config.yaml
model: "autoregressive pixel model"
horizontal_flip: true
arch: "transformer_decoder"
width: 256
residual_init: "none"
beta2: 0.99
one_sided: false
adamw_lr_other_params: 0.0012
epochs: 17.3
adamw_weight_decay_other_params: 0.01
Rows from block 3, named by matrix and row number. Rows with one number belong to one neuron. Each number is 128 + 24 x the weight over the matrix's rms, rounded and kept within 0 to 255. All counts start at 0.
# fc1: MLP up (model.blocks.3.mlp.fc1.weight, 1024x256), inputs 185-221
# fc2: MLP down (model.blocks.3.mlp.fc2.weight, 256x1024, transposed), outputs 185-221
fc1.671 [124 123 127 126 111 134 108 102 157 113 145 115 118 107  97 102 106 146 107 131 110 143 140 126 102 120 144 124 125 135  95  89 121 140 126 171 108]
fc2.671 [116 167 134 114 140 150 106 152 108 143 114 161 143 153 153 119 170 113 113 128 144 134 117 175 183 144  86  75 112 125 135 172 150 124 119  90 156]
fc1.672 [112 109 114 160 128 134 118 111 162  73 132 134 112 155 107  95 108 132 104 131  77 101 102 136 115 163 182 108 145 156 163 106 126 106 126 160 125]
fc2.672 [127 101 117 171 179 146  84 144 153 139 164  99 164 127 123 104 125 106 127 105  95  92 103 140 114 126 154  98 170 143 131 131 107 137 167 149 134]
fc1.673 [120 134 105 100 115  77 130 181 125 148 107 114 128 135 128 149 109 132 125 136 123 132  92 127 149 161 179 143 114 110 113 118 109 116 116 121 102]
fc2.673 [121 125 163 153 105 175 133  89 141 154 141 102 123 125 108  90 122 120 153 121 115 161 164 145 112  96  57 113 166 138 142 136 132 121 153 115  98]
fc1.674 [ 95 130 124 131 104 129 154 132 114 110 141 125 138 103 155 132 121 104 115 100 117 130 108 116 134  99 126 148 133 106 163 121 133 155 131 121 135]
fc2.674 [148 108 131  93 123 133 137 165 147 139 139 115 157 125  85 157 136 152  96 129 132 151 155 113 168 137 141 141 139 114 111 128 145  96 129 145 121]
fc1.675 [132  91 123 131 146 107 134 110 112 125 126 112  91 148 162 108 127 125 100 163 119 105 135 130 121 137 136 149 129 117  62 133 153 130  75  85  92]
fc2.675 [125  85 131 104 111 144 102 151 108  93 128 119 119 109 107 124 124 119 124 121 130 102 170 128 152 164 146 152 154 120 106 121  99 108 100  80 122]
fc1.676 [ 89 130 115 140  91 121 122 128 152  93 167 137 134 154 133 111 136 117 141 139 130 115  95 111  90 107 157 153 175 150 131 128 133 124 157 119  92]
fc2.676 [179 147 116 152 131 139 127 118 144 133 190 164 126 118 106 137 159 109 120 116 135 173 153 141 126 109 122 110 118 131 134 172 151 115  97 117 158]
fc1.677 [ 79 107 149 116  78 121 116 120 138 113 163 157 133 118 131 103 139  60 128 101 126 166 131 137 137 128 102  97 133 103 128 126 128  96 125 122 115]
fc2.677 [126 165  99  86  89 105  74 113  87 111 112 117 166 125 145 131 135 135 104 139 123 156 142 145 149 116 109 116  84 164  89 130 100 135 136 115 148]
fc1.678 [116  59  86  93 126 138 121 133 144 125 110 146 109  96  80 118 155  87  71 150 113 160 119 128 150  40 149  83 157  84 127 105 132 117 145 135  87]
fc2.678 [120 152 106 147 133  95 121 139 103 149 125 130 145 114 140 140 105 149 146  62  96 120 130 115  95 122 126 124 133 157 144 115 120 121 173  77 123]
fc1.679 [114 121 149 144 107 144 137 118 126 135 148 106 125 102 145 126 122 127 108 163 110 106 113 126 145 132 152 147 160 151 123 127  88 111 154 131 106]
fc2.679 [186  65 165 156 132 156 163 161 111 163 149 132 171 122 143 159 132 179 131 170 119 130 144 154 110 159 122  86  78 113 149 143 116 125 125 146  93]
fc1.680 [159 106 171 146  89 152 106 127 120 128 147 127 106 140 120 111 146 169  97 180 144 190 134 114  85 122 135  97 140 122 138 140 131 149 205 123 110]
fc2.680 [109 124  80 206 127  30 125 109 153 103 130 131 187  95 189 130  76 106 148 123 120  46 129 215 149  90 105 152 172  61 161 149 132 143  68 131 182]
fc1.681 [116 142 109 155 119  90 178  87 177 117 108 125 162 137 131  89 175 163 141 107 153 156 139 188 149 146 114 140 154 184 103  63 141 157  73  78 140]
fc2.681 [158 155 102 116 107 151 108  65 130 142 123 149 141 128 158 154 107 164 105 139 136 174 108 116  95 159 154 150 199 125 133 149  99 150 124 157  77]
fc1.682 [135 150  83 183 129 105 135 149 124 119 141 119 126 117 164 118 110 136 145 133 147 152  96 123 197 161 103 157  65 137 165 110 109 153  99 140 104]
fc2.682 [100 125 154 127  98 125  99 122 123 152 130 113 146 160 108 149 161  99 115 136  89 116 149 144 126 110 180  96 145 104 104 151 143 118 127 164 140]
fc1.683 [144 133 147 141 103 142 119  89 129 146  89 127 162 123 100 120 164 164 136 109 125 127 130 131 121 167  71  96 141 136 109 116 142 125  85 138  93]
fc2.683 [114 142 135 130 123 119 127 169 105 121 102 107 138 175 123 110 118 101 114 135 127 116 127 179 161 120 122 174 138 163 147 117 133 129 155 146 125]
fc1.684 [131 144 158  91 139 105 200 135 122  59 111  83 121 121 117 146 138 161 134  74 205 116  96 119 160 106 134 120 102 168 149 122  93  73  87  98 108]
fc2.684 [118 133 157 135 103 135 149 161 133  98 112 164 151 168  87 139 111 121 144 112 171 155 130 139 199 104 141  93 123 151 136 147 177  72 153 171 119]
fc1.685 [133  80 129  95 144 117 106 127 154 144  89  99 149 144 159  89 151 166  96 132 132 155 129 158 137 104 130 131 136 152 141 120 122  72 162 109  97]
fc2.685 [130 183 134 152 118 102 149 130 102 111 186 175 108 129 112 173  93  78 167 110 122 124 116 123 151 148 120 136 158 121 111 138 135 177  97  92 142]
fc1.686 [130 128 128 139 117 118 156  83 126  89 112 108 109 109  69 127 112 103 159 105 141 146 141 109 172 117 128 178 121 115  96 105 129 127  83 125 145]
fc2.686 [135 150 138 117 145  63 156 119 122  74 156 140 147  99 110 153  67 126 132 112 146 153 154 140 145  81 132 151 184 153 126 121 113 126 117 112 139]
fc1.687 [118 123 139 150 135  99  84 113 108 151 110  95  91 119 119 130 132 127  74 124 106  97 128 133 127 133 107 168  96  97  82 120 139 124 141 140 142]
fc2.687 [111 202 152 139 144 137 131 172 142 141 170 197 151  86 180  92 127 113 114  79 104 139 108 158 144 128  86 174 128 168 133 113 116 146  92 122 116]
fc1.688 [147 174 145 125 140 119 117 161 151  82  99 146 142  99 130 162 149 150 131 136 178 115 177 127 130 133 164 151 102  94 136  97 139  81 147 114 123]
fc2.688 [115  93 110 111 135 145 129 106 115 157 144 135 136 148 143 111  93 103 142 126  95 136 123 132 137 116 120 102 172 157 106 144 138 149 109 138 130]
fc1.689 [128 128 111 142 131 126 158 131 114 127 101 110 118 118 135 151 119 101 147  90  33 146 133 121 142 108 117 126 147 120 139 111 111 105 147 105 139]
fc2.689 [110 137 155  80 183 145 140  99 144 108 133 190  92  86 136 121 142 121 187 152  97 161 122 102 144  93 109 151 113 129 104 131  58 101  82 139  92]
fc1.690 [ 89 133 131 138 136  99 155 118 185  95 170 116 114 147 111  69 140 186 165 139 114 148 113 128 146 122 160 164 127 149 105 110 121 122 115 108 118]
fc2.690 [134 127 125 140 167 170 140 133 106 116 193 134 150 181 147  92 132 135 159 132 126  59 103 139 146 162 156 124 163 153 141 132 110 138 111 148 148]
fc1.691 [ 84 165 129 121 123 118 137 107  88 116 129 118 123 138  89 162 127 124 146 144  75 134 161 138 124 118  98 159 147 108 116 125  85 104 108  78 142]
fc2.691 [ 96 164 150 111 147 120 153 117 110 116 179 169 113 117 128 232 123 113 139 160 132  99 113 107 165 158 152 130 183 196 146 159  97  93 170 173 103]
fc1.692 [130 161 157 142 107 102 174 145 114 110 144  91 109 127 129 130 140 125 106 208 102 152 136 132 117  88 197 118 134 101 126 105 105 107 103 128  90]
fc2.692 [157  92 107 111 145 164  74  97 155 152  95 158 136 112 133 101 104 135 163  45 137 108 110 135 155 182  77 140 107 156 116 129 143 146 144 137 147]
fc1.693 [ 92 137  97 137 111  90 150 137 143 139 142 153  37 101 149 100 150 118 145 173  99 119 125 196 141 114 100 142 149 132 102 132  56  90 157 136 183]
fc2.693 [128 124  92 116 105 126 141 108 138 149 137 127 119 122 120 180 132 139 137 121 148 136 183 141 144  80 115 163 116  81 109  89  75 110 104 165 139]
fc1.694 [127 121 102 138 107 148 144  73 139 109 122  66  72 118 135 111 108 138 100  67 131 115 122 182 136  88 124 115 139 108 138 140 116 113 113 101 167]
fc2.694 [114 123 155 140 124 133 125 117  73 120  98 141 145 142 130 167 150  97 118 153  72 125 154 136 124 105 149 140 131  91 136 138 131 101 132  99 156]
fc1.695 [ 89  83 101 129 107 113 123 108 106 177 135 113 131 127  93 109 129 150 138 163 131 165 119 164 104 112 111 113 184 120 154 134 154 126 171  90 109]
fc2.695 [177 100 131  61 151 160 131 123 162 138 160 102 157 120 140 143 160 106 124 126  99  57 171 143 116 133 105 124 120 117 162 123 152 137 147 131 124]
fc1.696 [140 142 129 126 132 122 119 128 111 132 136 137 150 150 154 114 144  99 128 130 110 151 133 132 146 104 164 117 153 111 145 128 112 137 121 153 118]
fc2.696 [141 108 147 136 126 128 138 124 145 115 127 123 119 109 144 109 137 143 137 115 131 104 147 129 139 135  98 153 119 160 114 146 124 150 135  76 149]
fc1.697 [136 152 154 147 141  70 155 161  97 143  99 110 156 128 134 116 128 161 156 128 126 156 145 133 164 139 127  60 174 162 165  95 156 147 130  87 143]
fc2.697 [103 138  81 176 115 147 131  85 159 110 155 115 133 116 155 173 137 136 138  99 131 102  84  97  97 128 123 174 130 119 118 147 141 140 123 160 131]
fc1.698 [124 114 146 165 117 102 115 123 147  95 141  83 136 122 134 150 146 149 162 121 113 133 111 171 109  96 109 137 100  76 112  75 110 138 133 135 121]
fc2.698 [126 146 120 121 149 132 157 155 103 150 101 168 129 127 127 102  84  91 122 132 129 138 146  71 108 157 165 143 136 190 139 154 144 124 128 114 167]
fc1.699 [100  68 149 147 116 118 118 165 162 115 119 151  79  87 126  99 121  75  99 139 122 152  98 137 155  98 138 114 129 108 142 126 149 126 165  94  65]
fc2.699 [ 60 115 162  90 145  40 141  72 125 119 120 116 101 123 146 128 131 106 167  43 173 126 170 115 132 160 110  86 113 144 142 108 118 104 154 132 131]
fc1.700 [121 158 143 160  99 144 153 141 114 160 115 107 144 154 110 128  83 139 134 143 117 116 152 106 147 141 129 115  88 129 137 146 148 118  98 117 141]
fc2.700 [128 105 135 104 125 118  80 108 129 123 128 158  99 100 135 133 154 116 106  98 126 144  77 123 114 144 117 149 119 125 101 129 112 156 122 129 130]
fc1.701 [141 131 114 140 150 116 139  85 138 107  90 113 117 133 106 120 152 147  68 133 138 133 104 128  85 126 102 117 185 156 155 153 125 145 151 109 141]
fc2.701 [123 124  97 156 120 158 130 104 129 150 125 139 141 123 118 143 135  90 166 156 135 153  91 120 165  92 102 146 117 165 117 129 149 130 122 185 124]
fc1.702 [121 151 119 136 143  87  95 123 105 133 144 104 119 118 140 128 111 167 136  94 136 140 105 108 114  98 132 135 164 129 101  96 114 134 126 137 135]
fc2.702 [127  80 129 142 100 167 140 157 148 140 163 172  85 166 171 158  93  87 120 165 127 151 175 129 143 141 138 123 132 140 130 163 142  97 100 108 143]
fc1.703 [134 104 160 138 168 108  98 127 101 109  91 123 145 122 150 119 129 155 154 104 127 128 119 122 148 124 149 139 145 135 107 103  87 133 116 109 115]
fc2.703 [145  81 114 151 149 140 114 114 147  71 105 148  72 150 148 150 103 109 128 108 182  98 139 111 143 127 100 113 115 135 123 160  95 101 112 124 115]
fc1.704 [136 152 131 135 125 108 151 132 112 105 108 104 149 111 167 127 134 134 124  84 128 138 116 123 129 139 137 109 153 121 178 144 162 142 138 127 150]
fc2.704 [102 102 135 107 146 144 123 117 113 154 129 136  83 149 110 124 128 132 147 159 157 126 114 148 129  94  85 134 110 129 104 155 123  97 118 152 110]
fc1.705 [ 96 164  98 170 138 123 113 117 126 113 118 144 145 119 131 130 110 165 160 101 109 132 115 124 148 149 123 107 105 159 157 129  98 119  85 141 114]
fc2.705 [147 107 149 154 147 161 153 151 171 106  76 126 116 146 142 174 166 127  86 161 184 122 145 115 159 106 167 114 151 119 151  95 123 130 143 117 152]
fc1.706 [126  83 123 121 123  98 111 111 123 118 154 160 120 152  89 120 133 107 150 100 150 140  86  84 166 192 141 113 149 137 184 141 142 141 104 123 189]
fc2.706 [103 162 107 156 135 156 115 143 125 124 109 147  99 116 125 101 133 125 114 156 128 112 134 160 107 136 125 180 160 124  98 121 132 108 139 166  90]
fc1.707 [147 127 155 114 156 120 137 150 153 121  93  78 114 136  96 134 115 103 134  81 102 139 132 121 160 101 123 147 174 142 157  97  81  89  94  85 132]
fc2.707 [111 110 103  87 102 146 149 140 141 186 136 161 137 130 154 146 131 126 125 136 132 131 108 141 130 180 152 117  93 169 128 158 120 143 156 131 175]
fc1.708 [117 136 116 140  95 119 126 142 146 119 184 126 131 149 100 123 154 104  85  97 110 142 141 128 116 164 107 109 115 128 109 131 116 143 119 130 153]
fc2.708 [113 101 145 125 165 116 137 125  69 148 126 113 125 117 124 139 137  97 152 119 108 123 145 153 104 101 104  97 119 134  90 154 126 103 114 154 114]
fc1.709 [164 106 103  71 127 145 111 134 107 159  97  91 133 135 154  70  96 139  88 123 102 105 144 115 120 171 150 113 106 158 152 124 164 112  88 141 124]
fc2.709 [112 153 142 161 152 121 151 111 135 133 158 179 109 121 131 169 169 103 132 128 133 151 105 125 118  76 143 114 157  97 113 118 114 119 171 122 129]
fc1.710 [101 126 108 115 125  73 135 107  96  95 155 137 106  86 113 147 181 125 118 116 145  93 137 155 120 113 137 168  84 113 115 103 162 108  90  96 147]
fc2.710 [136 134 133 141 133 142 151 163 127  79 110 130 139 138 142 114 113  82 148 155 132 112 156 126 141 131 166  95 143 135 112 142 120 107 184 113 166]
fc1.711 [151 115 140 100  81 104 141 109 142 117 126  96 129 139 161 119 147 128 119  67 117 146 150 135 158 132 157 165 143 133 153 122  88 137  87 102 122]
fc2.711 [114 123 108 108 123 160  96 140 124 138 124 116 136  60 129 131 125 145 111 140  99 111 140 150 140 114  98 173 128 150  99 129 102 119 108 104 165]
fc1.712 [122 121 138 114 144  87 154 128 132  93 121 137 116 104 135 120 147 138 151  87 137 111 136 117 129  95 105 129 164 189 158  87  92 105 124  71 144]
fc2.712 [116 185 143  90 129 137 129 118 142 121 108 123 106 125 133 120  98 111 128 173 119 104 132 158 155  90 169  99 147 144  89  91 143  91 187 112 148]
fc1.713 [116 127 134 135 128 145 123 172 125 126  86 115 155 153 129 120 130 154  93 159 132  99 107 143 127 108 125 119 143 120 112 124 136 141 143  92 108]
fc2.713 [143 157 135  97 141 121 128  77 134 112 136 165  92  98 118 140 126 126 154 142 136 137 148 102 115 128 133 138 122 134 138 121 137  91  76 119 129]
fc1.714 [162 139  94 127 115 123 119 137 155 109 152 117 131 151 154 119 100 119 128 113 125 140 105 148 132 126 133 173 115 145 101 114 130 126 125 103 122]
fc2.714 [106 151 148 116 152 155 158 144 139 131  97 129 119 143 133 133 139 123 135 132  98 134 133 122 109 131  92 115 137 109 126 115 126 138 138 130 131]
fc1.715 [126 194 124  94 118  90 111 164 150 138  99 124 144 134 137 125 134 109 116 163  86 167 138 137 153 104 128 121 111  98  93 151 121  99 171 171 114]
fc2.715 [133  61 118 151 138 171 173  94 136 151 150 136 135 155 100 137 131 142 140 113 165 133 147 143 158 137 151 141 139 147 169 122 182 129 116  42  89]
fc1.716 [138 169 132 126 131 116 134 133 150 142 133 137 132 114  99 107 128 134 133 138 135 122  85 123 105 144 140 139 122 186 158 134 156 137 110  91 136]
fc2.716 [121 128 135  98 152  93 112 108 101 138 151  71 112 135 171 116 131 152 128 152 112 156 109 149 134 142  87 110 116  58 104 146 147 126 117 111 155]
fc1.717 [103 138 141 107 127 139 115 124 129 101 102 100 125 138 135  96 124  94 115 117 102 105 108 117 116 152 154 143 124 104 146 138 104 144 109 116 117]
fc2.717 [124 127 115 104 142 154 144 154 138 165 143 163 134 129 129 116 152 119 134 145 125 142 136 111 141 136  98 110 125 167 146 128 113 138  91 148  95]
fc1.718 [152 134 133 123 155 136 127  96 130 109  97 103 138 110 124 131 119 125 116 116 115 135 124 160 136  96 110 160  80 160 132 119 130 116 150 109 119]
fc2.718 [120 129  97 144  93 123 124 113 132 128 147 105 139 140  98 129 140  99 117 115 141 130 125 122 102 149 110 124 150 113 149 145 141 122 132 175 139]
fc1.719 [129 107 112 138  85 116  91 129 132 120 134 155 115 152 117 129 138 136 122 144 128 141 140  96 140 131 139 144  78 127 108 109 119 134 140 113 137]
fc2.719 [117 119 118 121 161 134 120  94 121 156  99  98 171 112 138 130 137  92 117 100 124 129 120 152 122 126 131 126 160 135 133 142 117 143 111 131 123]
fc1.720 [122 107 126 147 127 115  93 114 163 131 145 120  97 146 120 147 124 121 128 103 116 167 120 154 110 102 114 139 122 143  80 114 148 116 154 105 124]
fc2.720 [160 117 118 130  95 140 113 149 148 109 141 163 131 147 129 114 152 109 147 128 122 186 142 109 134 112 135 113 113 134 163 137 113 148 136 116 120]
fc1.721 [182  68 109 198  84 133 129  78  91 111 133 137  90 137  88 141 172 170 155  88 109 144 110 141 126 125 114 126 121 127 134 167 121 141  83 104 105]
fc2.721 [142 108  84 108 113  60 117  88 102 126 145 163 104 161 132 175 119 159 134 122 113 132 110 132  93 109  71 166  98 143 125 129 103 160 134 131 135]
fc1.722 [125 147 136 117  87 123  92 135 104 139 114 130 173 128 151 140 164 124  90 126 142 163 119 117 121 115 182 153 139 139 148 139 125 153  82  86  97]
fc2.722 [124 112 127 136 154 120 113 130 111 143 146 139 120 114 121 129 117 133 150 120 155 147 134 136 177 120 135 120 148 152 134 128 124 119 128 132  89]
fc1.723 [149 163 136 117 139 163 131 122 150 132 130 132 106 123 140 141 117 131 104 115 103 133 171 112 152 105 111 110 128 121 112 127 142  96 149 128 121]
fc2.723 [ 76 107 112 114 115  56  81 147 145 140 133 104 130 123 125 128 115 123 138 139 148 124 113 115 124 142 127 171 141 111 127 116  93 171 122 114 117]
fc1.724 [119 121 120 155 132  90 116 128 126 167 124  87 100 147 179  69 126 102 130 210  96 107  86 117 150 136 115 123 132 107 103  92 140 110 158 112 125]
fc2.724 [ 93 129 123  96 131  55  75 130 165 107 122  82 102 166 159 131 156  75 156 184 124 135 155 123 124 181 160 137 163  98 106  90 144  74 143  90 119]
fc1.725 [108 117 113 130 161 115 117 111 123 143  94  83 119 122 127 154 135 152 147 129 114 157 108 126 115 100 102  95 182 126  99 120 120  92 127  80 122]
fc2.725 [127 113 137 159 102 125  89 127 107  93 154 154 111 126  90 110 156 141 199 171 141 121 134  86 162 124 142 143 139 133 137 138 133 178  84 133  92]
fc1.726 [168  91  90 138  88 148  80 168 102 164 143 168 110 138 130  98  92 114 144 103  97 130 112 133 129  92 133 146 165  84 133 105 135 130 115 111 108]
fc2.726 [ 99 116 140 139 125  89 146 102  84 100 117 137 133 119 112 117 134  91 158 152  99 117 150 153 150 116 123 133 142 116 118 140 143 135 123 146 121]
fc1.727 [129 140 144 135 103 135  92  94 139 117 148 113 117 119 127 143 115 121 140  83  96 108 127 114 139 145 165 137 145 119 146 127 150 145 117 131 150]
fc2.727 [105 104 102 122 134 127 145 175 132 159 108 143 146 133 155 115 136 110  89 172 155 162 125 131 155 111 117 111 116 142 111 116 115 123 135 127 127]
fc1.728 [113 103 135 139 111 127 112 141 134 144 123 106 116 155 136 136 108 154 102 104 126 142 125 145 128 113 108 141 122 118 131 100 113 116 147  93 131]
fc2.728 [ 89 151 132  99 141 106 112  97 119 125 157 132 153  98 140 117 133 133 151 183 122 120 121  89 154 141 170 120 136 134 112 115 158 154  98 183 118]
fc1.729 [130 121 163 120 132 135 135 153 132 118 112 132 130 156 124 146 114 115 122 142  92 118 133 141 109 135 144 141 127 106  98 109 110 130 112 103 122]
fc2.729 [158 112 113 112 106  97 132 132 118 141  98  81 115 101  89 124 139 131 113  92 181  94 106 129 140 143  97 133 151 140 148 151 146 131 135 122 137]
fc1.730 [118 128 118  97  86 152 128 111 164 158 125 145 154 132 100 103 125 114 147 125  95 179 103 143 123 168  94 140 107 108 149 142 152 139 158 114 124]
fc2.730 [108 116 143 144 149 107 144 132 108  75 125  95 115 168 137 145 109 104 132 162 108 101 115 112 146 111 149 109 135 162 120 102 122 118 118  86 105]
fc1.731 [109 160 133 157  84 120 139 153  86 162  80 139 110 113 117 151 136 124 106 120 115 157  99 130 163 143 148  98 170 114 132 130 143 132 128 110 111]
fc2.731 [126 168 186 182 147 100 165 117 142 100 128  98 107 142 142 148 126 110 140 129 124 116 129 114 100 134 147 155 126 128 206 128 135 116 140 114  97]
fc1.732 [118 126 126 138  72 150  94 146 134 156 138 109 130 102 164 127 141 126  89 146 134 117  97 120 132 119 119 124 141  79 123 147 111 111 122  93 140]
fc2.732 [119 112 118 121 182  99 128 123 149 137  94 136 107 131 127 154 106 143 140  99  83 172 131 146 118 133 119 119 136 131 111 139 108 131 133 128 121]
fc1.733 [ 91 157 124  83 119 117 131 139 102 137  85  98 128 163 136 132 104 127 134 125  95 125 131 125 141 154 145 137 128 132 166 167 156 167  98 140 123]
fc2.733 [152 114 138 157 129 147 112 130 148 145 157 144 115  74  97  66 135 140 128 136 165 124 125 137 150 125 121 148 146  99 148  92 110 126 137 111 136]
fc1.734 [141 110 159 109 135 145 121 126 136 113 136 100 124 119 109 139 105 138 107 113  89 148 161 147 105 103 164 128 132 147 101 123 113 119 163 132 118]
fc2.734 [135 145 128 152  86 114 112 104 161 117 121 145 134 162 146 145 129  98  91 126 120 118 135 102 148 134 132 131 133 117 114 140 119 114 118 119  90]
fc1.735 [158 105 105 121 117 115 142 137 156 129 127 124 137  78 162 144 121 112 124 107 110 136  97 133 155 166 110 138 117 118 129 134 123 149 145 105 112]
fc2.735 [114 150 161 113 141 124 116 131 100 113 102 120 149 161 103  89 144 131 133 147 134 136 123 121 100  77 166 113 131 117 125 119 147 102 123 121 123]
fc1.736 [143 132 117 149 184 159 126 108  93 127 113 116 127 146  98 127 181 133 150  97  99 120  78 110 152 117 154 162 152 137 145 137 120 141 101 135 124]
fc2.736 [106 138 137 123  85  84 149 182 184 112 123 168 122 132 147  99  68 127 111 147 166 158 179 120 120 152  98 104 131 112 126 138 147 139 150 106 123]
fc1.737 [142  76 161 117  96 133 115 162 134 129 117 138 116 136 146 130  81 138 152 129 132 131 173 134 105 156 142 123 147 122 133 134 140 144 181  73 103]
fc2.737 [147 124 116 182 163 130 130  93 128  65 166 127 145 125  92 107 153 171 118 166 163  85  93  87  98  92 162 154  91  80 163 100  88 127 126 142 144]
fc1.738 [117 146 149 106 112 146 109 131 141 152 155 140 137 106 130 168 114 116 156 114 101 118 181 143  93 174 108 122 134 107 107 132 109 122 162  95 120]
fc2.738 [126  84 121 148 117  93 140 123 105 127 131 145 106 152 132 105 125 147 133 132 181 157  87 112 147 119 182 138 109 132 155 112 133 172 102  79 140]
fc1.739 [116 142 182 156  71 100 110 151 124 100 111 135 170 117 141  95 111 134 116 144  95 126 105 118 133  91 125 119 115 122 120 104 138  97 127 102 141]
fc2.739 [176 123  82 142 164 164 125 152 142 158 122 163  85 163 155 120 133  92 147 107 168 108 151  68  74 146 142 141 135 106 114 158 103 135 101 129 134]
fc1.740 [114 168 163 103 117 126 111 141 120 118 109  74 153 143 105 127 120 121 137 188 144 163 136 107 133 134  86  78 150 156 150 152 149 125 126 134 146]
fc2.740 [140  89 110 148 121 150 123 130 125 127 139 189 106 142 114 151 130  81 123 115 119 117 121 143 136 112 169 131 105 111 118 148  96 128 142 131  99]
fc1.741 [117  76 123 136  82 103  90  84 139 134 180 127 145 119 112  88 118  95  91 141 113 146 103 124 158  64 111 123 104 126 135 130 153  90 120  98 124]
fc2.741 [140 107 137 125  73 117 133 155 122 121 118 111 175  98 148 169  81 141 154 137 125 152 121 169 178 118  59  95 121 118 125 123 136 144 103 125 155]
fc1.742 [153 138  83 144  99 156 142  99 124 122 104 154 120 111 142 114 165 142 152 121 124 142 150 126 109 119 139 161 154 117 112 106  99 137 119 112 121]
fc2.742 [ 95 121 153 118 160 110 110 177 133 129 147  98 157 138 104 154  86 102 130 136 110 110  91 126 148 124 131 112 110 159 147 159 122 104 135 153 133]
fc1.743 [147 109 111 129 146  96 137 116 145 103 141 129 150 116 139 111 130 162 120 115 106 108 155 122 115 145 121 129 136 135 150  95 136 177 113 128 115]
fc2.743 [123 148 141  89 146 174  96 127 130 135 141  84 129 156  98 121  96 133  77 154 122 128 105 148 146 107 167 116 136 131 143 165  81 113 132 142 161]
fc1.744 [159  46  93 182 129  98 139 148 145 145 118 175  71 109  74 122 151 127  96 142 134 130  86 104 203 125 167  85  98 129 167  69 160 150 118 140 148]
fc2.744 [165 163 141 142 191 134 138 149 144 160 124 186 147 114 156 152 167 143 113 187 137 132 120 124 124 115 171 138 131 123 172 159 113 105  99 178 152]
fc1.745 [119 126 172  98  86 132 129 119 156 154 110 125 128 128 153 145 164  95 134 137 127 163  84 120 103 147 138 106 120 157 126 125 154 114 155  98 131]
fc2.745 [131 109 153 138 164  90 129 114 117 133 136  91 128 131 121 170 118 114 159  95 136 103  96 162 128 152 135 140 182 145 127 131 154 146 127 179 103]
fc1.746 [131 127 174  84  94 143 145 115 149 114 127 132 147 125 108  89 141 108 112 129  97 150 131 151 124 186 133 174 149 106  76 117 146 165 107 138 109]
fc2.746 [137 105 134  79 103 144 126 151 123 167  73  75 149 120  91 146 176 144  99 169  77  98 143 111 155 169 134 152  87 160 152 148 131 172 109 172 135]
fc1.747 [125 125 140 133 117 106 100  99 123 117 117  81 158 100 139  99 106 160 115  91 143 130 105  85 126 140 114 143 125 120 102  97 114 104 109 162 162]
fc2.747 [120 135 145 123 149 132 143 149 103 141 128 104 140 145 126 135 121 119  83  92 146 145 100  83 163 130 130 103 145 153 132 136 115 110 111 113 145]
fc1.748 [180 135 129 124 120 127  74  99 105 134 110 156 151 164  99  94  93 133 109 164 149 148 126 152 135  88 161  89 164 103 134 133 172 121  83 110 130]
fc2.748 [148 120 149 139  98 172 125 129  92 119 145 125 176 137 149 146 117 153 133 107 152 121 127 156  98 119 150 146  92  82 149 116 146 104  75 110 206]
fc1.749 [126 127 141 126 112 139 145 182 170 172  91  89 108 101 143 146 128 149 101 148 127 137 155 125 139 115 148  91 101 144  80 104 105 112 137 102  79]
fc2.749 [124 117 125 133 113  81  71  88 113 110 154 149 114 107 128  79 114 101 131 120 123 128  64 143  97 168 104 172 154 128 142 123 134 176 133 166 133]
fc1.750 [157 150 107  93 118  93 111 127 123 130 103 152 139 164  90 113 139 160 119 127 110 119 147 152 182 151 130  75 109  98 136 152 147 142 124 150 132]
fc2.750 [127 125 185 122 128 134 135 137  97 138  97  83 163 134 122 186 150 126 118 164 126 108 151 116 107 182  75 134 116 165 157 112 114 158 102 136 146]
fc1.751 [155 130 129 146 131 118 138 136 114 151 105 162 152 123 129 114 123 143 106  96 139 172  62 128 121 128 149 123 127 122  76 145 140 153 180 135 117]
fc2.751 [127 108 145 103 107 128 142 116 134  59 136 105 129 121 130 141 133 145 147 165 122 135 142 134 141 126 139 135 141 132 136 140 134  86 107 150 118]
fc1.752 [147 156 153 136 152  70  99  83  86  78 107 117 153 155  79 134 114 137  96 155 137 159 112 173 110 106 168 111 156 109 113 136 155  78 142 101 121]
fc2.752 [129 121 130 150 113 143 146 112 170 189 135 120  93  95 128 141 147 113  61  78 115 117 148  99 117 165 121 166 106 109 110 115  77 172  90 152 108]
fc1.753 [ 91 149 100 121 101 129 126  84 117 132 109 131 132 150 136  94 167 126 128 123 130 117  89 146 138 142 146 128 149 128 100 153 104 104  99  99 136]
fc2.753 [174 181  97 103 170 117 169 124 116 105 135 184 113  71 153  89 150 145 128 142 105 160 122 139 118 166 124 122 133 111 138 155 115 107  94  77 131]
fc1.754 [171 137 134 131 140 122 112 150 174  95 130 134 109  82 136 113 145  91 109  77 106 128 135 130 142 123 120 149  83 122 142 138 122 129 176 132 107]
fc2.754 [149 125 139 103 135 167 135  97  67 145 101 145 135 140 122 118  91 141 133 185 121 138 131  90 143 121 138 144 122 122 128 109 151 111 125 125 110]
fc1.755 [122 170 127 156 162 131 127 140 134 122 119 117 140 162  88 109 160 107 153 144  84 147 129 160  69  86 135 155 121 117 116  95 137 126  72  91 120]
fc2.755 [106  94 101 131 111 126 136 113 158 146 143 125 154 123 134 157  90  84 116 145 131 126 131 104 159 117 102 109 124 128 151 148  84 130 123 143 126]
fc1.756 [ 86  89 139 130 103 132 111 113 148 130 145 109  94 126 171 135 126 128 148 132 132 105 107 126 160 101 142 153 121 148 120 131 143 146 107 130 165]
fc2.756 [170 190 143 124 162 128 145 128 100 127 126 150 148 131 105 107 130 139 106 115 127 172 149 122  99 139 108 123 156 115 133 119 149 125 183 127 112]